Weights of a small autoregressive pixel model: trained on small renderings of single solids in any pose.
Rows from block 3 of a small autoregressive pixel model, named by matrix and row number. Rows with one number belong to one neuron. Each number is 128 + 32 x the weight over its row's rms, rounded and kept within 0 to 255. All counts start at 0. After the name is the row's rms in percent of the matrix's.
After each neuron's rows are labels from the 100 images, of 14976, where the neuron reaches its largest size: "strongest on" is what is common among them. Only what is clearly more common there than usual is listed. The data: small renderings of single solids in any pose.
# gate: MLP gate (model.blocks.3.mlp.gate.weight, 512x128), inputs 0-127
# fc1: MLP up (model.blocks.3.mlp.fc1.weight, 512x128), inputs 0-127
# fc2: MLP down (model.blocks.3.mlp.fc2.weight, 128x512, transposed), outputs 0-127

gate.287 090 [128 136 131 154 164 183 119 120 167 110 167 123 127 157 117 156 137 144  27 129  79 130 159 164 155 117  86 136 111  71  90 120 120  81  70 134 110 145 146 148 143  65 103 149 107 157 180 125 107 151 125  71  64 104 117 175 141 125 126  63 177 109 108 120  98 137 142  90 161 132 168 160 108  89 171 105 147  78 195 175 152 155 120 146 137  73 123 156  77 128 117 132 143 159 163 139 106 139 137 150 127 174 135 137 119 167 140  69 124 130 147  79 117  76  91 186  94 107 132 167 150 141 168 182 123  62 129 122]
fc1.287 101 [124  81 122 138  91 114 112 112 125 129 129 158  93 109 181 147 128 115 115 124  97 119  87 101 131 148 140 110 101 169  98  93 157 125  89 176 122 128 145 115 135 139  39 192 153 120 120 182 134 138  93  97 158 130 166 163 107 166 155 177 134 101 139 159 131 106 133  85 116 140 120 175 134 144 153  76  91  74 119  80 137 103 127 185 113  58 125  91 153 107 159 128 102 117 162 140 194  86 116 120 151 166 170  99 147  46 130 149  93  88 105  45 163 121 132  91  97 182 127 158 165  78 115 164  84 167  68 120]
fc2.287 102 [176 102 123 178 109 215 162 110 130 110 140  68 175 155 163 109 122  56 106 108  92 157 140 104 111 140 187 134 110 160 113 176 119  91 118 142 125 116 105 174 134 128 121 194 162 135 155 154 140 139 145 151 182 129 127 149 146 151 146 135  94 103 117 141  93 116 123  85 123 108 132 130 126 160 125 137 153 109 147 164 120 130 109 143 151  45 137 169 163 188 164 164 166 122  93 163 101 118 111 175 115 238 106 114  90 144 165 156  95 139 121  98 156 116 107  97 117  49 135  62 153 151 154  77 147  89 134  92]
strongest on: teal

gate.243 116 [ 98 153 141 150 122  74 101 126 109 127 135 194 115  65 155 127 109 162 100 154  77 148 114  76 109 149 143 136 179 120 170  34 144  85 136  93 119  80  98 126 105 137 141 123 151 142 124 112 106  85 120  50 107  99  96 121 166 108 100  84 172 115 135  93 144 130 162 110 169 147 133  99 127 153 135 125 120 141 113 171 162  83  34 134 131 124  94 106 118 161  60  98 114 147 136 163 117 190 134 160 153 126 128 134  92 174 120 134 118 179  96  63 124 112 105 109 142 155  52 174  98 102 165  79 161 169 128 128]
fc1.243 102 [135  68 152 223  94 120 131 144 133 125 111 137 106 129 127 140  79  70  87 137  67 142  53 128 122 126  78 112  69  93 144  98 149  81 150 135 121 103 129 153 165 120 101 123 144 119 158  95 134 129  82 115  84 121 133 100 116 134  82 136 176 100 128 191 126 144 124 194  74 138 124 180 103  95 131 150  83 124 112 157 116 113  78 167 105 238  64 166 112 131 160 143 107 181 127 112 128 132 136 117 132 147 135  91 129 113 124 104 130 146  50  95 130 177  96 144 155 139 131 143 193 137 115 121 108 119 127  73]
fc2.243 100 [149 115 176  44 152 141 157 156 135 124 158 133 132 139 187 147 117  43 121  89 107 150 168  88  77 121 117  96 127  85 139 137  87  81 149 127 175 115 144 133 128 114 159 118 104 133 148 114  65 159  98 121  44 125 176  95  73 134 125 130 137  82 145 148 151 162 131 151 143 132 150 153  87 162 111 161 145 142 157 126 103 122 116 115  91 201  94 169 145 130 131 128 113 167 128  99 191 175 122 102 161  97 135 132 125 102 129  83 153 127 127   3 111 111 140 106  87  93 125 128 132 132 172 138  87 107 163  73]
strongest on: yellow

gate.284 111 [ 91 142  93 145 119 163 148 107 136 116  80 170 121 106 169 148 157 122 116  92 150 132  39 134  94 171 154 112 129 167 121 106  93 143 148 154 107 183 117  90 223 127 198 184 163 130 112 180 162 150 132 102 157 141 202 154 117 129 161 151  96 130 115  96 186 142 115 127 115 121 146 167 149 108 130 122 120 174 129 112 153 130 116 152 171 118 112 138 142  64 109 105  63 128 126  96 207 116 106 118  72 129 113 128 104 128 211  83 142  93 116 146 134 122 184 144 163 170 115 121 154 178 177 112 161 166 114 118]
fc1.284 113 [110 149 127 205  96  49 104 163 146 149 218 147 110  97 108 135 125 154  91 136  81  94 149 150 101 182 106 121 135 108  91 153 135 135  92 127 137 152 132 129  77 136 172 111  47  96 150  61 161 101 131 147  92 125  89 114 127 164 127 107 125 108  79 213 133 122 104 148 100 122  46 161 129 160 153 130 141  99 155 101 130 209 124  96 153 151 141 126 154 102 162 147 174 137 118 101 114  88 154 153 129 139 134 118 100 131 110 186 126 139 108  99 147 141  91  77 121  35 142 149 125 114 155  95 133 147 101 133]
fc2.284 114 [162 104 145  86 123  78 157 120 108 123 161  77 178 169 107  75 127 153 113 133 124 131 139 124 161 144 119  91 156 120 116 133 157 173  93 126 136 155 116 123 103 144 125  95  75 123 122 100 114 117 134 149  92 175  51 158 124 138 113  88 120 132  70 168  98 118 206 160 135 119 142  88  92 158 117 112 112  97 130 126 103  69 170 119 103 163  77 156 140 160 101 136 223 170 113 117 137  94 131 124 140 152  95 147 200  80  90 137 135  95 114 151  93 141 101 122 108 109 120  90 134  82  92 107  23 205 124  98]
strongest on: white

gate.317 095 [ 56 128  88 129 197 158 127 143 122 119  99 180 161  50 162 162 167  95 178 154 133 159 156 100 141  93 120  93 143 179 110 123 132 122 106 113 131 119  72 137 158 139 132 187 137 135 176 126 125 170 144 120 126 218  74 120 156 156 126 146 175  91 131  89 123 104 150 137  60  92 128 155 142 187 133 144 136 164  79 113 142 105 109 102 125 139 138 131 120  50 107  81  82  81 136 156 215 163 133 142 155 103  87 118 148  86 126  89 164  90  98 140 122 132 136  84 143 138  92 104  98 152 121 105 166 108 129 113]
fc1.317 097 [179  61 116 122 155 117 117  94 165  98 146 148 154 135 118 135 100 133 106 139 152  83 141 155 121 133 133 120 170  89 140 121 114 103  33 156 138 156 120 119 107 115 126 113 124 104 106 140 122  83  76 196 157  98 116  87 107 201  25 169 100 112  60  88 109 110 135 135 106 100 107 117  72  92 119  98 159 144 136 159 137 203 133  86 162 131 117 123  43 154 133 113 104 151 136 107 148 148 135  96  95 151 122  67 133 195 133 121  78 155 143 157 117 141 159 119 146  84 126 106 152 105 171  93 112 112 177  91]
fc2.317 090 [ 91 152  90 143  88 127 113 109 138 134 146  63 120 200  89 157 128 145 182 153 133 240 104 111 128 142  94 146  95 178 167 156 140 181 154 126 114 140  82 147 117 117 112  88 125 127  98 117 137 109 168  87 109 144 160 141 107  93 206 147 111 113 121 172 185  91 122 102 108 107  89 113 163 110 114 132 126 148 139 165 143  82 123 119 125 142 129 113 166 132 108 212 140 109 173 121 124 125 160  92 154 123  46 182 105  73 140 123 187 120  93  96 123  88  84 151  84 138 144 168  86 154 112 140  85 168 106 136]
strongest on: white

gate.477 090 [151 131 108 128  83 102 149 133 122 172 126 119 115 198  59 162 128 181 123 171 143 133 131 109  66  99  79  88 168 124 127 132 125 115 117 123 173 131 155  90  91 106 157 143  74 125  98 148 151  98 122 131 129 143 160 119 124 181  82 120 128 179 143  92  98 130 154 144 160 210  99  88 110 110 121  85  71 109 132 135 128 157 123 121 182 145 127 136  94 173 161  95  90 106 133 137 178 119 107 170  97 118 147 190 226  88 189 151 149  97 117 176 120 120 153 137 107  93 143 138 168  66 104  85 114 156 184 150]
fc1.477 088 [ 93 126 116  61 176 155 163  92 131  85 163 136 104 143 102 154 156 116 113 161 126 113 113 135 160 157 108 120 152 141 119  87 112 157 114 160 148 107 134  79 183 112 107 168 168 173 153 133 198  79 114 101 163 130 130 154 169 130 128 198 159 134 121 133 203 139 153 158 155 100 149  93 140 107  82 115  98 198  49 142 165 104 104 140 156 159 136 168  82 156 122 124 121 178 111 116 136 181 145  99 106 112 129 171 113 129 157  49 117 163 150 155 105 111 193 169 149 178 119  56 105 111 121 132 108 123  70 135]
fc2.477 089 [116 116 108 134 147 176 140 171  54 138 118 146  74 147 116 117 166 150 161 131 136 116 132 162 113 158 187 138  89 136 124  41 118 116 131 147  85 137 154 144 119 157 124 136  83 118  69 136 121  59 122 117 126 127 184 163 138 130 119 140 130  68 221 102 123 122 155  89  82 215  93 151 101 139 163 155 143 124 153 180 154 125  67 101 191 149 111 182 141 119 120 119  86 155 103 139 150 115 100  93  40  82 164 136 156  97 144 100 132 139 135 151 161 128 152 147 136 120 157 103 123 100  85 171 134 172 149 155]
strongest on: white

gate.342 086 [179 167 178  94 162 183 153 140 126  81 134 151 163 118 178  84 116  81  71 226 120 144 126 116 118 119  99 109 139 158 104 128 120 101 193 106 137 145 137  97 132 136  96 133  93 128  93  80 146 120 125 141 168 186 123 128 130  86  71  98 118 115 123 114 157 116 166 149 103 145  47  82  99 141 143 142 114 123  99 176 123 139 124 148 119  68 135 153 108 135 135  62  99 211 127 152 156 106 172 222 123 126 112  85 121 170 109 144 139 139  92 109 178 135 121 124 130 193 107 101 144 107  98 123 176 126 114 101]
fc1.342 098 [ 96 125 134 165 156 107  99 131 189  96 101 146  70 117 175 121 101 105 186 120 156 114 128 117 135  99 150 139 120 107 166 112 154 110  82 147 113 131 127 120 119 119 220  84 113 133  93 100 130 107 127 161 123 127 142 142 112 126 106 154 143 117  95 102 113 102 154  79 160  90  98 210 102 106 147 190 108 112  98 153 131 155 113 115 191 184 144 106 139 193 124  45  99  95 135 146  83 114 153 111 114 113 131 187 163 177 134 165 138 128 176 172  65  92  75 168 125 172 121 164 153 202 102 149  97  96 116 119]
fc2.342 105 [101  89 161 139 128  86 133  72 101 110 159 138 178 125 153 126  61 107  69  47 140 121 124 152 122 147 129 133 154 121 127 119 139 148 118 130 126  97 157 111 129 151 113 164 110 128 110 137 123 132 164  56 121  92  82  38 112 150 131 128 121 137 176 116 172 112 108 148 101 147 134  42 117 150 112  20 121 120 185  99 138  93 141  67 125 146 121 112 139  90 126 133 153 144 157  82 126 114 123  79 130 178 156  81  92 114 120  91 156 182 160 139 113 135 111 137 121  71 163  59  88  64 132 131  91 132 112 103]
strongest on: teal; green

gate.35 088 [161 124 148  98 113  89 108 128 154 163 176 129 123 177  82  90 131 106 118 148 142 134 166 133 157 163  62 149 122 119 129 125 100 141 126 135 148  89 133  32 105 122  77  94 168 151  77 139 167 103 123 159 139 121  99 141 168  81  49  63 138 168 133 146 143 168 151  63 144 110 143 126 115 103  96 103  74  91 141 156 139 103 107 119 113 163 133 135 106 161 195 107 118 125 115 158  48 116 140 181 146 150 170 129  61 158 112 162 113 169 124 103  94 145 136 162 164 132  85 143 147 131 111 117 204  93  74  95]
fc1.35 097 [142 103 109 136 187 145 112  69 184 108 130  87 179 167 140 123  85 105 201 137 158  82   0 162 170 144 119 102 101 143 174 140  28 131 114 132 138 167 156 131 153 119 199 120 114 122 158 153 135 124 115 145 161 119 148 131 105 124 109  95 140 134 120 106 109 165  99 117 115 144 127 151 125 101 143 165 106 121 137 159 125 159  94  99 169 105 118 166  98 134 170 138 112 181  93  72 143 125 152 115 171 127 163  65 157 108 117  95 131 146 146 119 143 154  61 195 153 168 130 119  99 103 135 163 115 154 146  97]
fc2.35 091 [124 107  98 142  82 104 155 172  75 160 130 143 106  60 153 111 119 133  93  47  66 125 194 104 124  99 185 137 139 166 133 142 213 149 107 123  97 118  97 175  99 184 103 130  86  92 147  99 104 163 161 144 108  82 141 119 112 141 181 156  78 134 111 118 115  74 134 138 104  91 114 118  95 156 110 145 181 126 101  94  83 122 155 107 132 123 148 119 124 100  68 103 168 110 168 154 137 147 127 103  88 135  97 189  93 145 177  89 165  90 135 132 121  82 201  65 147 107 129 135 140 158 122  90 129 106 137 148]
strongest on: yellow

gate.296 095 [ 88 125 144 127 163  81 145 168 141 156 130 158 118  66 182 175 151  93 175 154 112 130 144  90 119 127  75 122 152 129 114 123 160 157 177  96 135 168 173 169 117  94 166 175 122 137 135 166  99 171 133  90 121 154  98 170 147 182 139  56 129  67 157  79 107 118 120  98  63 123 111  85 133 151 141  95  85 142  83 140 135 113 117 131 165 114 140 117 137 146 167  63 142 135 109 135 135 104 139 183  93  82 122 148  77 143 198 150 157 133 159 115  96 135 129 199 129 190 116 104  95 147  80 122 206 145 150 112]
fc1.296 094 [ 58 121 171  72 106 127 125  74  41 117  84 185  79 152 116 122 131 104  79 114 146 125 107 133 139 128  98 113 204 154 162 108 107  89 160 148 116 103 144 119 184 122  62 145  86 166 102 134  93 118 126 129 139 185 149 184 138 141 136 106 139 124 147 146 142 130 134 130 136 102 115 101 155 154 116  91 115 154 117 115 117  94 135 131 111 129  79 160 153 115 151  75 169 130 123  80 116 206 162 180 153 119 110 169 150 174 124 130 138 191 128  84 135 204 168 183 117  98  97 132 112  90 118 168 189 145  87 147]
fc2.296 098 [126 144 133 169  92 135  83 148 161 168 139 127 141 132 152 103 122  77 120 136 102  94 127 152 106  50  52 130 157 110  95 154 156 135 175 151 215 130  97 126 214  95 139 144 107 126 185 176  91 154 121 142 103 131 128 130 137 133 169 173 134 187 116 134 128 113 133 124 116 121 148 103  61  98  95  87 112  99 146 151 132 108 118 155 139 116 128 115 182 171 136 148 110 107 161 157 171 145 164 166  77 155 149 156 115 118  96 121 110  76 107 122 159  47 103 130 101 183 100  49 124 175  82  80 135  88 141 108]
strongest on: teal; white

gate.405 098 [104 134  94 124 123 169  96  85  56 143  62  87 164 168 127 122 152 156 143 142 142 116  99 140 115 149 111  94 144 141 125  35 142 164  89 144 145 129 141 154 136 128 105  96  95 176 106  89 146 113 152 129 143 124 173  84 113 110 116 194 113 139 139  91 138 126 165  82 149 180 132  41 149 103 160 148 147 159 122 132 121  84  73 102 131 134 140 155  84 166 118  98 176  93  65 123 181 115 134 113  73 147 214 114 200 154 160  90 128 107 146 139 108  89 142 148 115 106 114 111 184  89  92 137 121 166 144 157]
fc1.405 113 [108 125  80 191 154 130  99  85 118  50 126 133 112 110 165 127  14 100 156 138 104  92 126 169 147 107  89 130 154  65 122 162 106 112 106 117  63 134 141  86 194 171 140 134 120 111 122 124  51  97 110 180 105 123 126 108 123 159 134 103 142 198 132  74 132  93 173 100 150 127 176 107 170 171  88 118 118 135 120 126 134 176 170 196  98 157  80 121 110 149  80 123 128 109 164 114 136 101 129 118 120 121  92 120 116 100 130  78 123 115 136 186 110 158 140 146  73 140 127  95 152 155 162 162  97 144 120 109]
fc2.405 102 [142 126 142 182 121 147 146  56  53 198  82 153 135 133  87 128 150  99 135 144 105 154 132 113 179 167 114  89 177  97 106 168 141 122 132 134  85 109 169 126 124 139 135 142 135 136 152 153 124 118 122 166 130 137 151  60 145 106 145 157  90 100  82  55 129 122 207  75 132 162 163 107 140  59  64 132 108 120 202 155 127 108 162 125 149 139 125 131  76 130 136 138  98  97 150 161  97 116 115 142 122 112 121 112  60 119 127 119 151  73 112 108 170  70 175 196 146 139 142 116 114 119 194 163  86 145 116 110]
strongest on: white

gate.107 100 [102 144 105 147 109  87  60 115 134 107 145 141 103 138 163 109 205  67  87 164 152  87 102 123 143 141 124 100 141 104 125 137 165 117 169 138  87 148 180 112 171 127 102 102 126 179 138  90 108 178 146 127  63 161 113 161 151 104 201 122 150 140 136 118 158 128 152 104 144 143 213  98  94  97 174 158  86 148  99 103 162 146 170  95  96 193 196 148 114 206  79  84 115 135 125  91 130 125 169 102 123 135 143 124 135 128 138 124 192  89 158  79 181 110 122  97 129 125 113 114 153 112 182 123 133 109 110  86]
fc1.107 097 [ 98 116 134 104 135 133  87 125 114 122 141 140 130  92 112  99 110 104 109 234  81 175 127 135 102 175  94 139  98 144 211 117 167  92 101 127 155 165  91 122 122 112 123 109 171 161  90 109  65  90 105 154 142 138  91  98 192 119 188 157 144 182 136 102 120 115 180 141 183 132 110 154 137 105 159  96 118 133 119 143 138 118 106 108 121 133  58  99 133 116 125 130 128  82 123 122 132 160 151 148 187  98 115 107 134 174 141 140 217 106  65 120 153 127 184 181 225 106 111 147 120  83 125 127 155 121 139 132]
fc2.107 104 [124 119 147 133 147 105 157 100 115 127 132  97 104 148 143 156 151 140 160  94 184 136 128 123 137 123 134 137 179 111  29 177  67 133 124 146 194  59 172 120 142 148 165 131 101 128 122 152 166 154 142  72 217 113 156  63  99 147  66 118 137 111 112 121 127 134 151 149 147 156 152 115 125 174  67 167 131 116 108 160  80 121 151 116 134 136 172 152 141 173 114 180 103  90 119 122 108 123 130 129  86 181 136 104  96 147  55 118  71  97 158 165 130  96  62  88  57  99 150 134 130 142 126 132  87 128 146 159]
strongest on: yellow; orange

gate.189 100 [127 131 110 170 119 117 159 169  99 127 144 115 132  95 113  99  83  99 122  93  66 144  69 146  57 150  89  93 165 153 107 132 130 168 153 143  76 160 113 105  93 140 135 127 120 137  79 125 137 150 111 145 135 139  73  95 117  90 152 192 158 146  93 165 111 123 123 167  92  93  79 211 119 120 109 122 147 132  94 119 169 107 104 121  88 138  72 116 124  98  92  99  96 149 123  96 115 128 128  46 181 114 124 145 144  81 121 134 125 164 126  97 145 114 146 143 139 128  99  62 181 163 135  77  96  84  12 119]
fc1.189 101 [147 133 120 100 107  89 105  85 121 115 157 147  63 134 115 117  95 134 101 137  82 142 134 149 176 138  43  70 111 112 177 123 190 129 110 156  85 112 164  84  93 142 136 127 155  96 102 143 101  88 124 148 164 113 203 109 154  71 149 141 171  60 151 104 141 116 118 104 136 145 111 127 203 139 207 140 105 131 150  93 128 129  72 159 128 109 133 151 195 103 189  93 163 128 124 160  84 153 147 133  83  86 146 144 121 150 187 180 128 129 139  88 135 120  87 127 152  86 117 122 145 125 192 155 120 178 159 131]
fc2.189 100 [138 181 140 108 135 143 178  78 149 172 121 122 168 117 177 149 100 171 193 128 139 101 122 116 123 206 134 126 107 147 110 124 149 129 121 159 143 127 117  82 172 131  98 103  91 137  54 113 137 145 130 142 104  89 132  95 151 157 172 122 128 210  85 104 108 179 143  99 140  62 209 151 151 138 102  98  99 149 146 103 131 184 157 136 134 116 116  99 133 110 111 151  83 124 114 134  84 120 127 122 147 111 135 176 126 153 127 119 132 137 147 194 147 133 147 135 187 186 133 111 128 155 151  87 185  25 199 151]
strongest on: teal; blue

gate.9 100 [140 155  71 145 162  86  50 132 185 124 164 129 104 139 149 129 170 153 117 115 160 160 130 104 164 205 119 155  88 144 122 128 151 183 118  90 147 206 183 135 131 111  97 138 116  71 144 156  85 156 112 105 122 134 132 145 116 148 166 154 186 134 120  66  95  83 131 122 139 161 180 102 112 100  73 172 113  69 167  72 178 168 105  84 100  88 127 133 116 146 127 130 128 120 116 145 105 167 127 193  66 140 152 140 138 172 126 162 179 122 140 138 129 161 152 151 166 165  99 140  90 126  79 125 123 131 100 185]
fc1.9 106 [148 122 125 121 129  56 147 130  96 148 120 133 116 106 128  54 106  91  83 136 163 136 104 135 128 161 124 143  65 119 137 136 173 106 161  52 134 141 104 104  98 138 102 180 116  96 122 155 152 111 108 154 128 132 139 157 137 139 224 152 167  81  85 101 129 163 155 148  70 133 110 133 154 124   0 149 167 127 132  69 158 128  72 118 113 175 114 149 146 106 162 131 132  95 101 134  92 176 125  85  85 175 138 124 166 133 163 121 181 172 133  77 103  84 119 132 106 118 139  91 146 132 129 168 125 142  95 103]
fc2.9 101 [128 111 125 122 124 220 186 178 164 132 110 115 231 174 160 158 125 129 114  77 127 114 173 145 118  94 193 146 146 131 102 136 102  89 175 131  99 220 105  92 151 150  95 114  89 145 133 125 128 172 102 196  78 108 133 149 126 115  80 102 122 137 130 127 141 122  90 154 193  94  88 156 161 144 131  98  93 144 138 144 117  98 126 160 117 155 125 140  79 219 112 110  91 104 113 127 156 141 145 143 163 133 124 112  79 156 163  96 110 114 114  92 133 123 130 170 125 120 141  86 144 117 136 137 134 116 204  76]
strongest on: yellow

gate.92 101 [153 144 170 156  59 183 126 176 201  98 133 164 110 149 108 141 132 150 141 162  72 121  80  99  92 138  77  94 162 151 108 123 112 161 182 159 163 115 114 138  90 153 132 155 176 117 152 149  99 147 114 145 141 168 136  56 152 162 168 136 174 141 163 139 200 154 129  97 135 123 117 181 129 101 131 146 104 139 157 121 147 166  97 100 139 104 113 102 118  93 119 175 109 175 138 105 127  92 113 116 111  98 111 182 119 226 200 164 164 129 138 136  71  90 106 141  96 151 115 135 107 134 141 155  67 115 160  71]
fc1.92 098 [125  93 220 153 184 116 109 144 126 153 114 103  81  52 175 159 116 119 143 139 124  75 135 158 179  76 155 118 120 135 166 125 195 138  84 146  97 144 171 145 138 141 109 152  93 121 171 154 158  97 128 117 187 118 155 116  71 199 123 190 115 148 133 170 153 159 152 187  95 157 145 120 102 159 164 138 183 123 168  82 136 177 105 137 129 124 139 157 106 102 126 135 145 127  95  89 159 144 106  90 140 159 147 182 129 140 128  99 127  81 159 157 189  88 113 129  93 110 181  99 167  96 160 124 166 142  98 107]
fc2.92 097 [149 137 131 204  93 155 104 141 205 106  98 176 130 107  81 216 121 117 144 195  91 142 134 119 125 198 108 160 128 122 116 165 160 158 138 119 190 123 149 132  54 151 161 116  98 139 120  89 124 137 164 148 131  98 126  76 116 147 136 140 102 133  97 146 185 118 132  83 111  95 152 182 147 133 153 148 133 135 139 113 137 200 101 133 150 140 144 111 140  72 156 150 159 198 132 104 122 155 131 144 106 125 114 249 129 172 146 132  81 123 140 128 144  99  85 165 123 154 134 102 117 145 102 122  85 129 144 182]
strongest on: teal

gate.383 101 [162 150 178 150 141  75 130 143 160 179 151  86  77  98 133 151 162 152  60 111 109 152 120 103 100 118 126 129  63 203 120  95 144 232 105 134 121 114 178 163 149 122 144 145 151 225 118 171 151 121 186 126 129 161 131 176 111 166 154 140  86 122 181 160 155 147 115 143 152 157 133 154 139 135 166 123 133 156  97 198 171 134  63  97 134 103 153  90 128 172 130 116 120 153 184 140 140 134 171 178 118 147 119 166  74 112 113 146 181 145 136 113  96 124 128 152  94 125 121 159 131 117 155 148 130  85 137 103]
fc1.383 094 [128 140  95 114 119 136 148 142 115  86 101 180 148 107  99 179 179 126  88 107 125 165 135  65 106 116  80  49 107 131 128 144 134 149 119 102 173 108 105 131 178 101 109 175 116 101 135 148 162 118 105 133 100 182 135  99 148 137 161 132 105 158  69  93 139  82 128  86 119 130  66  62 122 124  99 133 191 168 157 154 174 136 131 151 116  65 143 111 157 116 106 144 123  82 136 108 148 182 105 127 129 130 125  79  96 122 141 176 143  62  63  62 173 139 140  97  58 149 156 101 128 138 107  50 151 159 155 129]
fc2.383 105 [123 128 188 162 146 209 183 127 144  93 130  89  79 131 146 115  80 170 133  92 165 122 118 154 111 160 163 109  70 147  99 146  95 121 160 141 116 113 190  93 120  54 137  91 172 158  82 166 127 190 140 151 118 129 102 115 122 220 100  96  86 147 137 152 149 177 135  89 155  71 132 106 132 144 148 145  90  56  72  93 104 167 186  88 127 104 121 109 146 132 138 148 119 123 129 166 134 138 160 127 124 150 188 106  98 121 104 132 147 184 147  99 153 128 143 162 186  86 107 108 145 175 133 100 118 133 120  99]
strongest on: yellow

gate.309 109 [150 110 177 101 132 116 135 133 114 105 119 117 199 125  97 127 145 105 161 138 152 200 159  47 140 127 139 152 168 116 149 190 153 105 145 127 142 116 136 129 122 130 140 165 145 152 159 156 108 132  93 144 101 138 134 111 129 150 149 126 116  78 145 100  96  99 151 103 102 152 161 111 136 103  98  97 124 247 130 132 230 155 144 109 134 139 116 126  79 119 122  96 108 119 174 158 108 138 190 131 148  63  14 130 163 131 123 153 133 149 101 153  93 119 120 164  42 114 113 109 196 107 152 120 136 127 105 133]
fc1.309 097 [ 92 180 193  90  70  99 112 184 204 149  75  84 141 181  77 136 151 193 117 104 150 158 128  80  47 157 124 131 166 140 126 127 132 169 146 140 171 112 115 122 132  97 159 123 148 157 105 152 156 132 116 119 138 170 149 143 117 130 149 117 150 185 143 189 158 155 162 102 136 139 107 134 167 114 113  78  86 182 143 159 187 172 117 118 162 107 107 168 127 172 136 175 113  65 113 127 132 127 147 141 165 108 116 113 186 145 151 149 133 102 131 115 141 115  36  96  85 141  94 123 132 154 124 132  73 155 142 141]
fc2.309 093 [138  96 116 138 130 138 153 126  95 150 176 168 136  96  68 152 171  90 150 170 152  78 158 120 176 125  90  56 137 108 127 118 123 131 147 121 159 136 149 132 136  77  78 124  97 134 133  90 123 107  11 189 120  88 136 163 155 144 213 133  75  83 118  73 143 136 126 145 101 122 174 122 104 126 123 163 138 156 134 105 115  78 135 114 164 113 111  84 134 147  70 161 140 138  47 114 117 154 153 122 103 109 149  83  78  67 109 153  76 153 161 148  92 176 172 135 157 111 150 144 131  97 149 108 119 102 127 120]
strongest on: white

gate.410 108 [141 145 134 127 125 127 158 108 159 168 125 148 126 117 137  90 112 135  72 129 172 123 195 122  89 184 114 168 182  91  85 140 133 135 118 130 123 194 114  95 123 146 198 140 112 158 115  49  93  89 122 135 135 136 132 122 210 116  96 148 123 139 142  67 111  87 150  82 123 164 102 215 121  76 127  77 119 136  91 121 172 121 125 181 108 122 156  71 136  89 112 119 148  98 125 174 137 163 105 138 154 123 129 161 109 115 145  97 164 154 189 103 125 111 166 200 168 141 153  89  88 138 167 127  68  94 114 161]
fc1.410 109 [113 178 103 127 136 136 155 152 116 162 104 166 151 117 130 133 125 151 143 149 164 128 130 211 115 207 158 179 105  91 109  98 159  87 113 131 152 138 138 133 208 185  99 124 103 171 108 126 114 102 114 134 108 157  72  98 129 115 150  69 125 155 158 175 134 141 103  70 129 178 166 167  75 130  73 166 185 157 176 164 121  87 140 116 159 155 109 108 147 122 138 160 166 153 130 102 133 161 112 158 154 156 146 119 155 178 127 109 129 150  73  68 108 136  83 141 116 100 135 188 136 208 113 150 115  63 154 159]
fc2.410 121 [132 166 149 106 145 156  81 171 107 114 136 113  94  99 111 109  86 129 139 182 102 167  88 115 110 105  61 133 107 157 175  83 129 179  82 122 114 190 179 116 109 141 117 113 107 107 153 132  75 127 112 145  81  93 131 184 155 129 137 157 129  68 171 138 134 143 123 115 130 140 116  96 130 111 177  74  92 115  61 127 136 106  53 134  77 184  21 115 129 119 190 125 143 147 187 127  98 123 130 126 158 142 107 143 147  95 147 129  67  98 103  65 153 145 118 154 180 167  97 110 127 106 106 110 144 152  96 139]
strongest on: yellow

gate.232 088 [187 129 123 162  86 181 154 127 118 122 113 110 106 129 176 148 144 145 105 158 111 134 137 136 115 174 191 166 168 173 105 117 177 154 138 125 152 161 108 144 187 132 206 139  86 111 176 134 132 133 124 112 140 118 167 193 132 149 125 144 116 146 102 134 132 134 125  75 157 143 125 135  74 198 120  78  90 121 135 173 114  88 113  55 122 200 152  79 101 185  68 173 138  78 107 108 130 179 132 164 128 111 109 115  95  79 186 112 136 176 139 115 105 137 107 134 135 195 104 165 123  92  60 127 111 144 147 124]
fc1.232 096 [161 149 158 132  63 118 153 186 119 150 122  83 161 107  99  82 112 166  83  68 126  94  98 145 108 122 140  86 104 134 135 102 118 131 109 100 126  96 156 100  88 121 126 174 102 153  57 114 121  94 168 132 163 165 153 135 105 180 152  98 126 129 127 123 104 125 134 176 122 127 130 150 127 136 109 130  74 133  98  90 118 174 161 211  91 100 124 231  98 123 147 174 165 145 122  61 103  96 200  43 125 151 133 137 159 176 107 149 109 102 144 130 140 148 109 141  71  97 144 114 143 168 187  89 113 131 111 136]
fc2.232 097 [156 154 131  92 148 212  85 142 124 103 153 155  97 138 164 133 126 153 148 158 131 125 199 119  95 178 130 158 196  87 132 102 143 144 126 117 141 165  93 157 158 125 125 141  89 121 222 160 150 135 117 141 144  90 175 141 132 172 119 163 121 154 125 124 140 108 121 138 159 132 143 124 116 172 153  67 121 128 124 191 119 114  89  34 132 146 155  92 120 135  47 136 136 103 107 149 139 135  68 198 151  98  81 134  82  76 181 134 132 139 123 128  57 103  89 102 143 125 156 124 112  81  64 122 121 133 117 153]
strongest on: white